config.toml
model = "image flow-matching model"
dataset = "cartoon faces"
train_examples = 203450
image_size = 32
horizontal_flip = false
conditioning = "none"
arch = "dit"
objective = "flow_matching"
cond_dim = 192
logit_normal_time = false
norm = "rmsnorm"
activation = "swiglu"
mlp_ratio = 4
head_dim = 32
fused_qkv = true
qk_norm = false
dropout = 0.1
inner_norm = false
moe = "top_k"
num_experts = 32
moe_every = 2
expert_mlp_ratio = 0.25
experts_per_token = 2
shared_expert = false
patch_size = [4, 4]
layers = 6
width = 384
positions = "learned"
optimizer = "adamw"
lr = 0.0015
beta1 = 0.85
beta2 = 0.999
eps = 1e-06
grad_clip = 1.0
ema_decay = 0.995
steps = 11600
batch_size = 512
epochs = 29.2
lr_schedule = "cosine"
final_lr_fraction = 0
warmup_steps = 2320
weight_decay = 0.1
Rows from block 2, named by matrix and row number. Rows with one number belong to one neuron. Each number is 128 + 32 x the weight over the matrix's rms, rounded and kept within 0 to 255. All counts start at 0. Numbers have three digits each.
# gate: MLP gate (model.blocks.2.mlp.gate.weight, 1536x384), inputs 192-255
# fc1: MLP up (model.blocks.2.mlp.fc1.weight, 1536x384), inputs 192-255
# fc2: MLP down (model.blocks.2.mlp.fc2.weight, 384x1536, transposed), outputs 192-255
gate.1433:136138133096097137165120089124124102175147153111075107134166135094148141118134139123126149149138101142122123112098135147126166125116127122148154118129160106130110116113137146143133092115152123
gate.1434:143119115118149136156103105128137103132136123122162166112064108110106151127119162076133113135168124116100155167136089092202172109074133113134176120118124147110084125113134136125128081171113116
gate.1435:113146129148117092146155087119108128142149147142121108129163123114131133128088144134111176147129097139140161136089122136144145123098134139165131171130180123115151108127144121114132083141116165
gate.1436:127087127163133120111160108118153135116114047101174143075131134126120170145115148083130099148129104067099085171099100136138135130117126106148102147102104134092123106069122146146140130077068099
gate.1437:122173158124078098167143079135137110120133149119108106126176126112096139134076130139131155111118129118162117138100164144120133125119150143142077179151194096118124136129157103137148101128074125
gate.1438:084195098086161097105159148165176193095109219143133052118149098177127132112160108156099131138130159084177135157140104101101143012191134096028101121118103158137147143159190152077155114127143193
gate.1439:140133145129143204111130104079154123133145168161198156182091122132170107158095140171150134158168143130125254071129135130146065183133088150155160108149162114134138095175105123164103179121193153
gate.1440:134144133123096089118123122125127147131106140113147127141139129148115105113173133192088097167110157180129079118145177087157156116106061126097085156108117127028095119122100138103137138094116138
gate.1441:121116118139152150105113159172144167134096072088121143090086161116126113097228166037090118105139203128123073156133160125147083118132088160194125117099064082131172120213059111047121097117042124
gate.1442:084103107107084069078128088145112192162118120135156144114085117114103105164186246052137134116186205127179209153149128115161101065105114118125049103138138148072095192198146156103149136127130202
gate.1443:152057123130120111153128133141103162174107177115125110146086156094118124106142127161147123167157096157071105095121084157169127161121105137070130142113133115035092162143094158080155226112086145
gate.1444:155143167110134136190101115105126216053167145157110049189121095183255077104122142135178099151214115125085095140179109079040202118160121136119098107133083169143210255130166093130138107187163089
gate.1445:103166125185154168107129130127115167131111134182109152186097129137084167121160139136125176109035110210160140138122156113201151096077087197127080112096107128241144070209188095133156151126114178
gate.1446:145131146162097114125150062098118110134122137123093120131142133096146140147116107130110154121089107153142147111078154140142120119104116144138129143128174126134117142119145100134138118133150123
gate.1447:113153133104111093141041134146145103120104158110108105127161121128191142119090111171143133083148130110116113137125156129088098094129129076157128101140120113143113160096145136149116122174134136
gate.1448:102137148150134114163087155126165110080139147107122148101144120140118141163140169119137162111121135122122158151120150135128104090170115093133137048126155128148155125159177143047149132099106131
gate.1449:198105117145179154136058093122065135167085109130090129103167111175248108149151119138135106107129135141096098177145091092102129133131127078143113142101220137095107141146177171131105180111091077
gate.1450:073091056095068097136107121163196096130124101074156105114084177073128140135066158104135180139131172156134056086134166188118077117091102165201109161135142133114137151126147092165132153098167096
gate.1451:121105110128111116107127137121139113120130106110154159160143125122147130110135111118130132094130106127130071106112146137185126149121160127121125093155170103111125181116170109103132082132156100
gate.1452:121160152083147137100098144160135169128130203127114102165152125129084128181098115085148153065095096150153100150118115149104130106095149165095161098140101094151136143158143102221136187157133150
gate.1453:123158130124116112123181118148114161135149105170119116148183143134138133081141116125109120076166148102148122161146089141122120112125139073087110127159137106088119109200162169048146134070102129
gate.1454:143128074203171128136170141096110172049168172157110112081146154169145120155170191067042127000134221170118142248130211079150121131083132119103116173068114106077112171092174135176121161073110153
gate.1455:123100116177118133108178079172121140145131116137107133133149121123096122148144133109146111086141143190181100113099147083186146104107103136000160151145108161079151137095195123186144164168119093
gate.1456:154142144057134148070122195105154115115138050046177136107044105109161097224123000125158164126164109114239122073158141133108144182189124144150127121172128123146173091133057122076183125173086170
gate.1457:115113134102111137169123091107136104147165134090128130131176140141109143101125167119151128115144095146123144135107126161144169117133118173102124133137154113115133147154072150117113100136080122
gate.1458:129132129122143142126140096110154148129122104116156133168160111131132153120152077095124157138113066106133117119137129119105128093123114135146108145149160173074142125098116160218137079129103135
gate.1459:077143164104118143102175124158140122051086156146085118049064068180179114144135151068104104143140154181141133178176108110143139076121131130084088113122089139090059118136154152079210112110138123
gate.1460:119215111125161124112161158134126130147120098152128134159099121126140097115130103114141112133146077123135118089127147066120131126134115163169075115140125050105066117101128177036126169085118140
gate.1461:143065138129117104081121218198096112121126173090122099106106106122114192106188085097107114179086037151174102152110133133133180039154120112038147191123150255156105127094133132086145148110053137
gate.1462:115140118120121080125151069118135080154159136174126134097089139163140141138094080149119132153095082106129145125134124136127091103122094138102071153110151087143139107167160115147177165125088148
gate.1463:092161090160117171199175159211140182094132099113170112113136094141137188098177095187084120155142058141149115142168177068104166099148091155105109151151098111107178176179122127110149114135124164
gate.1464:108148114104157139139134148147101141081143156125100167121136148114120070104083127113202144207091130140158087118156101148111147129099140142154168113155138064081173140120145148124133085116065130
gate.1465:142199158117127116141156061141116092169125104145142170112196071162184136216216144075227187107053169099103093171140128168176155124140136255115113139143187087090154151151039040142091089170141088
gate.1466:132143134088187115088097142151157116117123125125166150123101197108113112188128141162099122119141162163084166076120068100080123140142140149053077164070107157120104092123133117129090145177071100
gate.1467:146161135169119142149099143077108103115110198125149127152089127150130151168128199127157105142123128157087173067115123124101083117089082110162120062124142120117133132162160098106122103183125193
gate.1468:106063131224169049179107125132182131110149170161144092133078133141110126132107127117166151144132080104149129075148148142114142111123139142170115138131170161179105136168095091091115094162119128
gate.1469:094165054059058093188137192162021128014192155114175144147074146166165120121136086070098119113110113143140166067150138108167112160164063183127121077128051109130147141194131144123255121001137121
gate.1470:120149098142148153114135159083151169139132151179130112122108119151146087132129141138133119084142151107156162179144123114122143092175152154036183109127144178184119141152100125103134143139143105
gate.1471:158106138151120195168122126114102229121086068151147100156136128131150177116185048159066191095101185085134126118123131059139103111160139184148157128056157150114135172096138083102101134185171102
gate.1472:124144139123121133157138110138123134118129155089085135111144126117152105137120100129130094109142099122142104138119109161112155117110147114115135109173084061141122114136112118199147096121086146
gate.1473:133196108131118095162171151115140134135169131155042126144115170119135130226145110083071130141115143116157126172132147106133129150133121133096155176156135111091080142120169133114114165109081166
gate.1474:135154120111137111125081131092094147117122160101103121116110132119125177157124128156130132146103135129125113166112168163088129110150131064121180095145137114146140122139167107133088101138089133
gate.1475:158132143077154135090127111109166188115071070121128100170122105123126118086107109113071104132144129187103137145129138136102104142137131080065106090122137087097135156189131132133140141113104214
gate.1476:162095105121134109115113142099111138140132169134069165141138157134106137163120153141102148178159133159105122094123099129129125113167116125107111124127138176135160113110123170094094173136143114
gate.1477:118101160083119108094146082144167044127020110103076114154094106126132095200108091043094105106086204128149088217141200174140109118079217096090124058063182163193178186155121110140175144187157096
gate.1478:131142078171167149154122168135126174142109110112133103180116147162141147120173095141141096168144093100105113146153094107100145100100145132134100157143080091072091111080142168108095129117136095
gate.1479:095127109100162188068132188096131197127093043082185073133134095090134123123165068110160112106093019127116144166140155078133108045214179126078147091169075208083157167145117121122140137084137169
gate.1480:140142150159125170116151119148111130102119117132151119112070126112130136133108107116111137130093100103140107118134125141105108097126128092171119143128137153179137134120174129137129114170107095
gate.1481:072152102140122135130086118101156122123180135136122095133134095119164151092151115188129111137124120101136139154145119162098134135179129145131122129123094098133100069126139131131175116133097125
gate.1482:050148133089120068117137093192116116106143167139138124108075092138133141122137147119138096182105138135180092103159147075091185081130106101110143106166108071112114154100134134128240101116129155
gate.1483:106145108079150140128157145111119163092189112067110050166131178126123116132222120127141088090101124085063166103120133087097144167132146095167179032153067141084158145117186143089138195114145109
gate.1484:092112129183107120173175114143105145102111103109143120097127087146177231166143135141105166085091183129165149177121165098169131112106126240138116161107161166148122148204099063113139146164103071
gate.1485:108145124130136115119125142132176132096119182125099117120111129162107120131129128092148129142136128083134175123131109127205109153090177114147068131125160139127115115173166126150157113118155081
gate.1486:162156126115120164112111133146103155122147111120118191108143110105152122112125091150102101136094140150181105099107110122121164162117113099138113140136138095084144114101092125078135105104103154
gate.1487:065132127010111154094152162103088193102096092201195113152119128088171139112112099142190172137138123105156169145156121066181127100144164186144129216198170095158139114251098136117189108184158168
gate.1488:048094108131056133149183123074193081121108139186119124122133094192067111122103044138074079113174114120065005154173187122148121161121198166133140159113146121140121119079151127178143100172118124
gate.1489:099137147107136150184138105199110148108136157116123129140189129150144137088085064103101108129089072118129120128105163134085114164116120109065141108112165131200146076109137135162124137146132123
gate.1490:145139115089171171117143204133163167068108116097099116105093133157104130074180107122065084179145135082074114160178170072071115059173122133175141097166056225127084145125161159124064052064102137
gate.1491:145100127130100144115159116160154124112184135154174168087079147111160101129113138112136109079140090111122141124119144085223166179116151172142092148126153113072126030094148153139145116119162126
gate.1492:128087062067177129051118205140191129135126094179170189158193129026150018161149141117100054096134097202138099133108121087034163159157207152083102094039153092178010142189108120082120093169152197
gate.1493:126067149135115108133136127173124099125082156156110159134123132179108139094132135171201116112086100111115124125150126138139111141147122154084167128139125100161160146122079127098109190113124172
gate.1494:084188091190118120101132131075096146088133106121147101152079097134127180118102147175222097145133178206194145177135135150146235116088119149223088108153120113146170170114091112027137049098128115
gate.1495:107060089163140115116121115148113156146168147170136104138122151137138143118106094091115133061134115131165064166109100161157175131111150181134103157116143162082192100107151121065118120148053078
fc1.1433:122071125110104091118061112132185120139091133129123117144151132138151121133132081102129142070121085173158082163116151116113117073099165098197134178102159157043133199140108108119146158095129094
fc1.1434:105083107146136122120101150124130160119139183157009162158134096125120175157120128081117136098171124087139078178100188139101117143082130140099043097143157102074129140153166131102124139193122109
fc1.1435:126179072107082090164142125158143119136127146081085113126136127148160125152117093117125110118107137185126089190152167147153177090183187141111129137122062131200111160126162126148129126142124094
fc1.1436:107066139177091119133153108134134127150130096173126099107165177130154150128110132089121126148089126156129059121118180132189123175122116150163118043139135064182143108159123127144128156123154150
fc1.1437:122140100130161145120109101105116129169139078126104140135123130083097103107121077108124134189121112164144169135110115110136113109113163161102129139107098115118146137140109093069143186132132141
fc1.1438:124125114112100113093101151169139145140144148120089120096162108099097152126089119128185126141147115173152099129130066105132194101117125131115084118179116000135101129120181128167152155125123133
fc1.1439:115120143092103202112134168126109156141108110142151143109090122094102152190152063133131120102108158189146113146142124124145117146122125114085096135136100135131084124101067115130154123130210139
fc1.1440:143117141081108092093116163158123127123165142110045159138139162127127097116092179149109087141098160188148094149150168169083113075132097161133159152139116110062127128136117121090142085140123120
fc1.1441:143145093090121138114107135075121086096113138166196192165070135113120147125092130157114109228151204176115127125142169142111082147114139126058000076095136177193014117161126140136111122110129135
fc1.1442:133166116199177152178107198089134068134150123153104126160081137158115119140069130099103113119082088077096104150110135137140114136141142153122157102095151140119140108112136119136146146127110047
fc1.1443:154178084181143163111141114174129130111165134150118149113112122157122117117161155132093127144134122206121099109146134125107155044144075081144109187134129150088115110081126171163103095100137147
fc1.1444:085130128159201144096170089057124110122133125127125142076173056233093148110142104146171172163123173091193142155191147150130145161084125124066169117154175107152088079119106126124094199058150066
fc1.1445:153130087168149135100137129097127133095125141181128113100014107106123198131132218137128170132143160067162036120121137100175076097000116207072032077094094166082144088134157132130134148129110155
fc1.1446:128124203101123163143065118116150119139102119143160158095139145166054116159089092070108176130125131094142135103125138048130116082128150089132174094143215166132132148100066181085092134115150123
fc1.1447:133110152110090126187144055123120112129176117114084115116181127103121170128110103165128157122129131116176176124103094137145134122108098169113191104125154101167089117106131143150124145109121113
fc1.1448:111129151078183126085126198162175146120096137118142126122093123141133114111161138092161115082140119120119102172123108098123120091175168102122116101132086132129094140124113108107130117095104136
fc1.1449:169097147094151117118112111159071169109107113105143160162094161124183123120090099125146112156157106120041082208132161124110150092183149115202107077111111142048126127124188118157124118161129076
fc1.1450:148144118238111131170108088053114161143184154126094075107167075154129143117187086221084134068131143144170158106126061079120213116136109089008074112081172159167090130118135121125153135118112149
fc1.1451:130127122170094100160140072132088115130147157135141110112111127135142166130100108141152172140092068158138139122139132104133137156132126137122123183103141165136091118108097100144134170142159145
fc1.1452:083142090136137118073117186123148117099118100129112107177110133118128120088137207134144073136112093149111126122137130091099125110141128118109119137128109076171125123171112105066137112108109132
fc1.1453:153154143143079137191116081151132133115135114105161104135121113169120150072086062136135128026083148147130126149115091076138119112110100119115119160159143173032064161161122110115106189212100126
fc1.1454:098061117117113082132125127120111141133120196072153083178134127155114146007141083126164143125151063141108171141134107075124135104149135104107162088120116108069128146105085125104128099070161176
fc1.1455:103094107125135116162155097106153101106106129124138123122124150156089162142096104099099082160091059051093184104115121145119146134118162124183121134091157115213111103131094127125129077175091146
fc1.1456:051101092170073133136136054128137125169137084188083100118097137152140103153098114040084133135112165153076133222116158126200119086083127119112147072110182087160127141084119139080132137137177127
fc1.1457:138122149136115180164117094061126133135146094135159120147129150140083167095091146100117121111144128125128152103145081133116154123150157147152136115163098111172136098180059157036111156125116162
fc1.1458:140160124136127137115111177159099151119123099063129080107126103116117142133158114089108110131117134180111103139120155151117132099183131150075140126147082223154180108115119135126091125138128152
fc1.1459:138068081145084143135163168150133130151116127079109116198138142111144143162145135127099115110108144118101053143126160149186117153110103158063101148132105109136188117112135136133095096127125123
fc1.1460:143182096091177152148162133151124106130117157080129103120109146160130137131132095113135134171170090067083042130143156226126158200138171125124091085056131092099148119084139148156100131166093108
fc1.1461:149184104147142000072125111089126147187149106131059099143141163096185191125128147109125115149153145133147088092104238153137196146151136152138083022123132177126085140211083175076127130176108136
fc1.1462:121099131126133142115140105120089136137154135108142147153093121114090075105107092157127113161113083121131071152118156136141151142186139113086172109157147141138170130131166128083136130132130162
fc1.1463:126117146104150113125123115140110141148178112136125144106072146146142108154171116119085076108078083069137163143145156142072109065107134059107158139142169098122163078085190169141107083109163153
fc1.1464:102069106088132204113117155153146147147148148145158109130152162111087118137118150158149137156166082124147061139153109099112153075133134141147132097230139167138126134068179119146174132128151066
fc1.1465:114155149132128174025158204174120105094099122087122123120067124117127125147071120115191099155118228122098137199119129110151158091151140134149142115156114114084188033121093119117168126144167039
fc1.1466:159097130134135162098109123095147126133162081119103141113094132083138156146180115115083137118122116160103151169076136139116069194175104165073132105093118110111192131161115141094111076051089133
fc1.1467:114117130114125112112124147131128153087129119136150166103057110130094103185116192186161133114139154112068166139098178095108099147075067134101139100098077115122104146161150146131157118139178117
fc1.1468:146028122212204120145096196173170145158117215160154140095098126167111161070136163142194167154180066115162118098139089121117171111097140194072078138117138145153134124121149122078120108155071116
fc1.1469:129174170160134122127108212097064141149137145153183151140089111137114062255135104131123155186062169131149061146163155130127205136135117134089160120145124059180113155172087069122134145086131129
fc1.1470:094194130141134136076127180107162119117108082094072107178125142083152127172107103071146124059062136123098126178087166108167080162146118138065149121151113121122162099103109100142151225074123107
fc1.1471:114100133143120161134147124113133152160087126167160089114136116142148173110154122074098147063086110123151113132153182063178133112108128162119126171087181120135142162116088114138106168143154169
fc1.1472:130057117109135178096089110138086160138144098124078099153108140137113102112111137140122119219186126200124164110136111122154101130074139135099154165085098186092109135041099096142134089149200120
fc1.1473:109171105140135149101157163232090102119122145110099113125113100157110072110118122095116121113101148219102133088153212150132137105137104120142086102156090155143051145137179131207152121105077173
fc1.1474:125126113157064079171151065147111104150117092142101135114154123115118139133102132145140122086115155138134170119095127132147119158067128150101126133130160116148099112134129141122142133108155122
fc1.1475:110110137114093185109129147200125097130109130116128169114120151096128131028105140194141116155130125223155036119106199185088118142126126136087100114143128084124146180173091188071168172096102125
fc1.1476:128065145158101106181122114152117123121123130127092141182133162132130117156171168143132151103138139170102108122126143155160089119169086130177170135149167083116118130170122116077112106105133107
fc1.1477:153138133086132134118140169123138104098037161092087113214104102152114083145108096058180151095120107159102105233165157189162101100127158123059147107142173053132134193123211113181119139159117188
fc1.1478:120139104121113090145142146124103129154131134138127116175122097120113142131102116109170123105165083112162118167111120126116136128170119147108119089177152093155129095164129126095159155108063161
fc1.1479:145179125099111136122092164195113129103132183149043127118128121124146148147143098144136148216167202165143176195129141140141149121101143087068198142144172030172200091236164126082145132091113135
fc1.1480:163076151130117146129079138158128192104121117098153118158097109114166093081039060149119133044086050153142118142142149179128117140140130135129151154083121159112137140070120103150118159167120205
fc1.1481:138104172206072151148154000111126071144159148147138146109154102134145154193109146161088140114118111208156128108121171166117120162113113145146136122104193114135122111119090125134156169122173111
fc1.1482:091056165116119160125100083113102108142133088135174155118075124111161125134159213069057120127085106136110110088144193099101122135112143117148201178055133170149151145086101130181110143112127029
fc1.1483:132123100137132094092139145082154123142228095155087129105105137116091093145164156058095079084136132134127149108125082140140100098159120091145172152127059128138175074179156143214113043088148115
fc1.1484:109100146062146132149132071112130158168133091079203089091160143105074099099207071192107141080130114126103113095109146113074129129128157114071149071150151150191172178104166131115111103119121126
fc1.1485:178173126171110164116137102122110124147094104132130125095128137146089182141098088162092124106127116073074141089124160091140142083141102119120077134161153144111185102158171145138123127132137115
fc1.1486:088132143100068184102144118105124066157166100089135114103116131141095128164124130165151142118063174139193113145110130118105136148177134154128143119163147026155135162093124115126109096097067131
fc1.1487:140154087054100065100143181112150122198117111209166157174112167072139142121161149106079126155184089102130108004097062045181128120153140140160114106145184124072185098102104154130154157145170163
fc1.1488:090079099123154112159095098225117113189157179090159068123183092149150169072159127082175158159189084091162188112150128109077175121156104152172142104121115134046167099148162105103096121055175126
fc1.1489:126155094080131154094149155171136170103112153146146111095181112136104151117144096170093124123127164124137072115144131138104131126127140159192099098145116046175111163151133143124158133097108077
fc1.1490:099115082178139101139187164093101097160132204181157087106111135177153113191098160061162118105097186103119126144132119081143140121114134121084107081105127133135169080146066183113107137094135196
fc1.1491:158165101164178140093160191111169178156108107170121087130118132156086062115211130163129092179171098132135156150171159162157179067116120142197178113157090107156125099145086098092105154067079127
fc1.1492:120155118186091037136122197106114124155156042106070162160194120127111082075047079124144142097167019064175176131145181131144115156181148132102131142165145109089165144129098151200101128149104104
fc1.1493:143197175190103131111112109117110131171188120089103084150129122115099073214176132114002157118072188115095065098152123086148097155108147128108096171026148186105111112000156098166165085212157037
fc1.1494:151078099183085174105157161168106151089095113139124047129109158119166171109131099166135112168107120124101120117077099136150151123127107078123145087084075145094147137103163105117131104117112137
fc1.1495:186217139067141109126136106150079029155074199081121133128116153108097115145122095155114118115115091137072133065143066081188111097130120083157103167101176150099119105150147181108129118089094099
fc2.1433:134098078169118174185116098144158101104150164151150140168123127104132099074136148156121107060116136134100112149149113138156115112123157142176135119135156102164093093132140134116113088129090123
fc2.1434:107081153173131102143181040135119163159131147102165119152142150126135061102150242097115117072179205223138118183175144145121129164145139127112143149119143108232054158131137125119114094099100115
fc2.1435:163169108198138127144127139120142103118127151100115146106101145127166166149150086117125092083125144129128162137109118093114131109109122106104170145149140151113112125104117133133137118116111159
fc2.1436:119065099132095202167127132147118168140125106188124111064139130121156106122086136144165103186132108149080112090158141110130156135129126108149108147110138172091167129151110115117118103130147121
fc2.1437:144110120123115189125115150151138136152125110135151139096144125171147120159052106113125109179112131105108122152170159190120150148145087136097121101116130119120163161108135160078092073087100130
fc2.1438:106148069169129113103124118113145122108113085191176081118083120117120114110139146112095124138172051076086125107107139107090125092081145128120098105196099062209127130129091133170103185120121200
fc2.1439:130146101103076116141114153088098128156133112143107117116100119146110133098073122129120108146104190072141051208159165099133130134115134108092128109124146136122097108135104145048084151168055164
fc2.1440:135068109128115132179113124120125125095133132172069087111149137136140114134148179134137098059125123137120129114127126155141151148119122160112098113132127110104169147075154070142130187110165193
fc2.1441:159077075191180140095144152119162145113128136159054131031213130094129130130103142105116097060123106100162056120154182104102144217148135163196121150179198237198189133062121093033135171160040169
fc2.1442:175153092167130108086121116126153181146108059160113239142056111133130104122059121157076157099098139074116175149094125107128161176122181140168098085081102108107168107181197166105162061144108102
fc2.1443:115033122128132085149126135154082175142080117138097086083191155122104101143092135130097149149139162095168134120150105114106147161107114136149152103099139100102208110114106126150102114132167187
fc2.1444:106139185165115163161095129115165092145075115126121093151120157072236058093151119073100116138160146137053072079126121124183139113149104122106120172075135107122123059091068106157191113027132146
fc2.1445:070062096109101153158169125125132065153125163113105101226154101165086090091135149139199140113184153191103107100147096126126034211078136082110231155069141182149096114127096136141095122158078128
fc2.1446:119094142082133121148106128119150089145092135117154150137083138113103133129140150105129124108125090133144134136116144151168126176145066142145120125124085030129108130165074144112115150157144092
fc2.1447:090115120133119159166108102116122118161141088136129129128132100078191114116148130162171153094140096180109148122101087108126102141106103137133146164061163110165126123155136128103142125074160147
fc2.1448:158087113138112105100157144148082113102163115119096053120150134143147125151101142101160108172120060102140127081136129127124122085191110113129133066117171132125154139171148105243164113145138101
fc2.1449:175107136115090173079197127099170119166084112126107096189128131152021147129147094094147176171125139088181138037123119130077142144122105094139170063101139113150098135152155069151172130158110080
fc2.1450:165118065184072126104124115144176035169117095099112118153094145120139110150099135120135195140120175117131066095094101099096125127195136104153238104142137072119116113170117059154157093152170117
fc2.1451:121134150120148134202157122108141178106100137145141134173125151140131128133150160168168116056143183100148132163192131144136131132138146123118120136144088188123091094150073145127138195175090146
fc2.1452:151097159174125166083121148153134144154165061151118156130123159107148098178114124146081151163147096148135190086151128103133144185138126102168147146108164095130129150213101188067098172085122138
fc2.1453:136149169115134127084118105137101129083114141112148149132137135145111138149098106174119117086148127157150161120114159162143139164127142148134162168085120124190116138061131129090159126188180140
fc2.1454:110147102069059021208188141143099147166131141118115123097140195102170143078178144131171120056112159101100142153173092126100134143189106112049140144173078125117089059143197092144116113185179170
fc2.1455:142172097152173081137100088113113134140187161117133125054108140160123136173134111124139104125149152152132155117153076119126098163093161117113110165141138153169141110077151139118127068139217135
fc2.1456:039098123217100158188143241155114156163150197102162152168088159127150188108125173131120085085090048114142113064160141099063077099004194071139117140169172137150112114082113128180202140143092172
fc2.1457:147172117131136087070121143110142107111083099140151117144108134114104090110111134082152124141114054096145166134146187092121128143102131092116129117108141118114136130107152120069134105111144087
fc2.1458:118148111184175161154127150127127120114114165158149139112103095162132170144139114109128093142113153124131094159101130141171157191149159134098100127137129152067117102091179092086073105110076134
fc2.1459:082149155119105146129077137140117062101105181109141102213169198151100060083149115126163093113130094149122135105131096143103110147113175170131105116114130127052195150150091120173087095109126130
fc2.1460:103126133115158145143161167196105096081093128143117111106128127124108090130136078128117131127107089082130193053134111125111138201168154126104138167087084185145104140136133148053110109097163123
fc2.1461:124129163131094099057122156187126098173147047194192136159166120107121173128156087041129101132094210154109083098183107096136072059085117116202141233151145079139079097132123178148119130088167060
fc2.1462:107116119172153137136130138140161085104137177103123139111091129101111120149127103137158147167174108187110072153113098161139128132090058155129162167108145132134159121104153093117140132109152102
fc2.1463:141116117117172120147110116093175116156118214135134111149158136077118179097086156148182126182079176055091095198148133162154143108135194128113104100163107127015071108106115153109117139116171103
fc2.1464:093146121086144097146141121117143105128155135206067098155055108109164170160114103098207131129077150178144144172137146102139129191075098100131105223135150066124136064154134141153103032159102164
fc2.1465:132128119126109146141105127132116086116128115108125099149092124136097066089160156136124138179136120077093117131110145056126095151137150187166134110127185114152164104132104190118143119187153084
fc2.1466:134112098143134105108101121126144158117110139152146085120130125144136114107157108073085125133191133079147115142200158178120096058142181140076158173120191184141147152132076150110118150110134136
fc2.1467:202056146170151097097154121092136090121180129155126107115105151185148130127097225084158112151083125148196140212166146150085108140068161106146105033136142156123144154183136131134109137241128145
fc2.1468:123123115159067105120141134154025112144190110125162082170129171173177055054147113145114081132188149213174138170096057171115094111084108168072122095128123126121123187136183097152152096148137090
fc2.1469:117105149148168104107094075153253132086175145089103126080147095232083131076148142127073163165086053129116134147110150163233177119142117149101111064117075101134095152150122108118013132000157128
fc2.1470:120123102153100150120143085111113126105161209102200058155118140101104150147103138130148154148137138086127071097141168092141101054087124105165211158129189166157096156090122114143170128169112086
fc2.1471:139136078087069088146130124131164098109161126144113193161116116130181156177128114185156171091085126131149142151173090087104101198154119110109107102143097158111133060131186097150148092073095175
fc2.1472:115083093159110134142150115122106145117134184162118121103120138113109150042085087078152134169163099060155114123130216193132119116161131146114117124184152102071221136138135134117136216146117118
fc2.1473:112105122104107137135175108071120150116109108141173145181135148147122110188116121093110142169093157143142172148113117138162118153159125104187222091125120118068158136118143130104133104100123120
fc2.1474:132145094169120147105086106145134100110128170102147139144161127116124159152117159153160142128112152138114084162128110088128107075087137171146132132098118124125115125112140124143090125080121144
fc2.1475:121079120141126109121121210080087151140079174123123183178139086131113115072151127150103123102132154117153106170125183048107191118146147167164121090119151112141095119131148151103135127174179164
fc2.1476:155115148122119143136141135167119116085122131127086148152120129173135145129133130152065142130146082162109128158125079107134112148114119165091118138084076112106164121114125126116089093150118089
fc2.1477:122154134078110079125144180224135078133051139104170072172090122136125089102115133114115159139159139107132152062142151124164183177112098124106091097126142143138100196121125195134094118152121140
fc2.1478:113144128141121130137126146160098089114148138145131148098144133080093127147091153101100137161101078173081111140127122152086145084148124097111121165174121099106154156161130167079125145119146121
fc2.1479:107100101118098195139131089172119136182132113112166102140146193106069167066065117069199132036068091109134113098087176166115085082062160122172164205157106061176076140128037140172188162148133131
fc2.1480:103150105125166180126122106106142081114151122145111038121037145093087069092185140145104134104158071101077158066151126103091129146122098114066124107117139078153135146108046140125139105186140113
fc2.1481:097164123111106130139133116129141161135111151085168125157124094144145097125149118117118161137156149168129135157109117097149170156088154120143146174153130152118105182131104133098167158154083134
fc2.1482:154078115113128145107095076125129132108150038122062186096136060146093148115129068200142139182063175134168165100055126120162139166169137103136126232081131160155120077152166135105172061138097118
fc2.1483:085155151122083221150122163166117132101069103126085187155152140140123058056090205124188096083097126138089140096131160116166127140109077177105100149124144166066094131134198153105123088158079174
fc2.1484:134143148081093156174162090094131102132088107134150106122125088078148159143095080110109100083135175150067030216120118194124193114165149119073130088106085111110139096088172045087080145124108078
fc2.1485:144109148163142136181107132155125106072127149076110148091133168103154093147096142168148104084121100215138150133116137174143134127110163134178121069125160086172118146100115134143133118112127161
fc2.1486:117150134140122157166095143126156150112118132112148129113120133123085191105167122107130138124089109075131113108122128124122133190150189103121118106097108110098152073190161162115099142129128115
fc2.1487:145106106134109106104095160119170172126123078151098133061185099057139112144063107062180083124105122123158097105127092120130152150093144142078082170027195117099184126174183104132115095129070171
fc2.1488:233109199127000150168130171134160111126198154091100121107148135095132134104130110092159080112122138136114021113104122116127125169124105078132097147140087135083190162140156138108135065081110060
fc2.1489:136174170114117150189147144113110166143116073111148096155103143149139152112098211132124096067101137101146090130137092062112108187126088107112081114090144147146071088157111125090126168170122142
fc2.1490:139094087097180125114184105235128091135135103126105093145132167103082115103174110114078098096081174124111143165107140235185131138140128127114140135112148157217050127087161199115105102123141143
fc2.1491:163173119163121085135092165079077150125200109121116151166159120088123123134116136180154161182091094127115135156100115035174129107120140167082119137083161116144161042100169110139146103083121175
fc2.1492:167072112140119107118149124115098161167143113199085181090079173080132141107131071208115154132158150116117090122060084083104138074150153178154063136089098094166191139115143160132131143134100124
fc2.1493:099126156126121124155127074091114112145130103128083128159118130111094188128089108087103109122070117129098126109183168172128207123121136091105125130194147140117049050148091144113083119242137081
fc2.1494:148118128191210138100142179110155136081114093107164132152119105197124152095171100089145104102096172151155180115120103129156061111147114077127113155123137154092130142101159146211145013095180130
fc2.1495:199149164094122136159110141122170101073100141118176120149134139135157160113136143063116064075101160119156142180105100122130148151155146102130086156221181066173133156137157132076140088126121165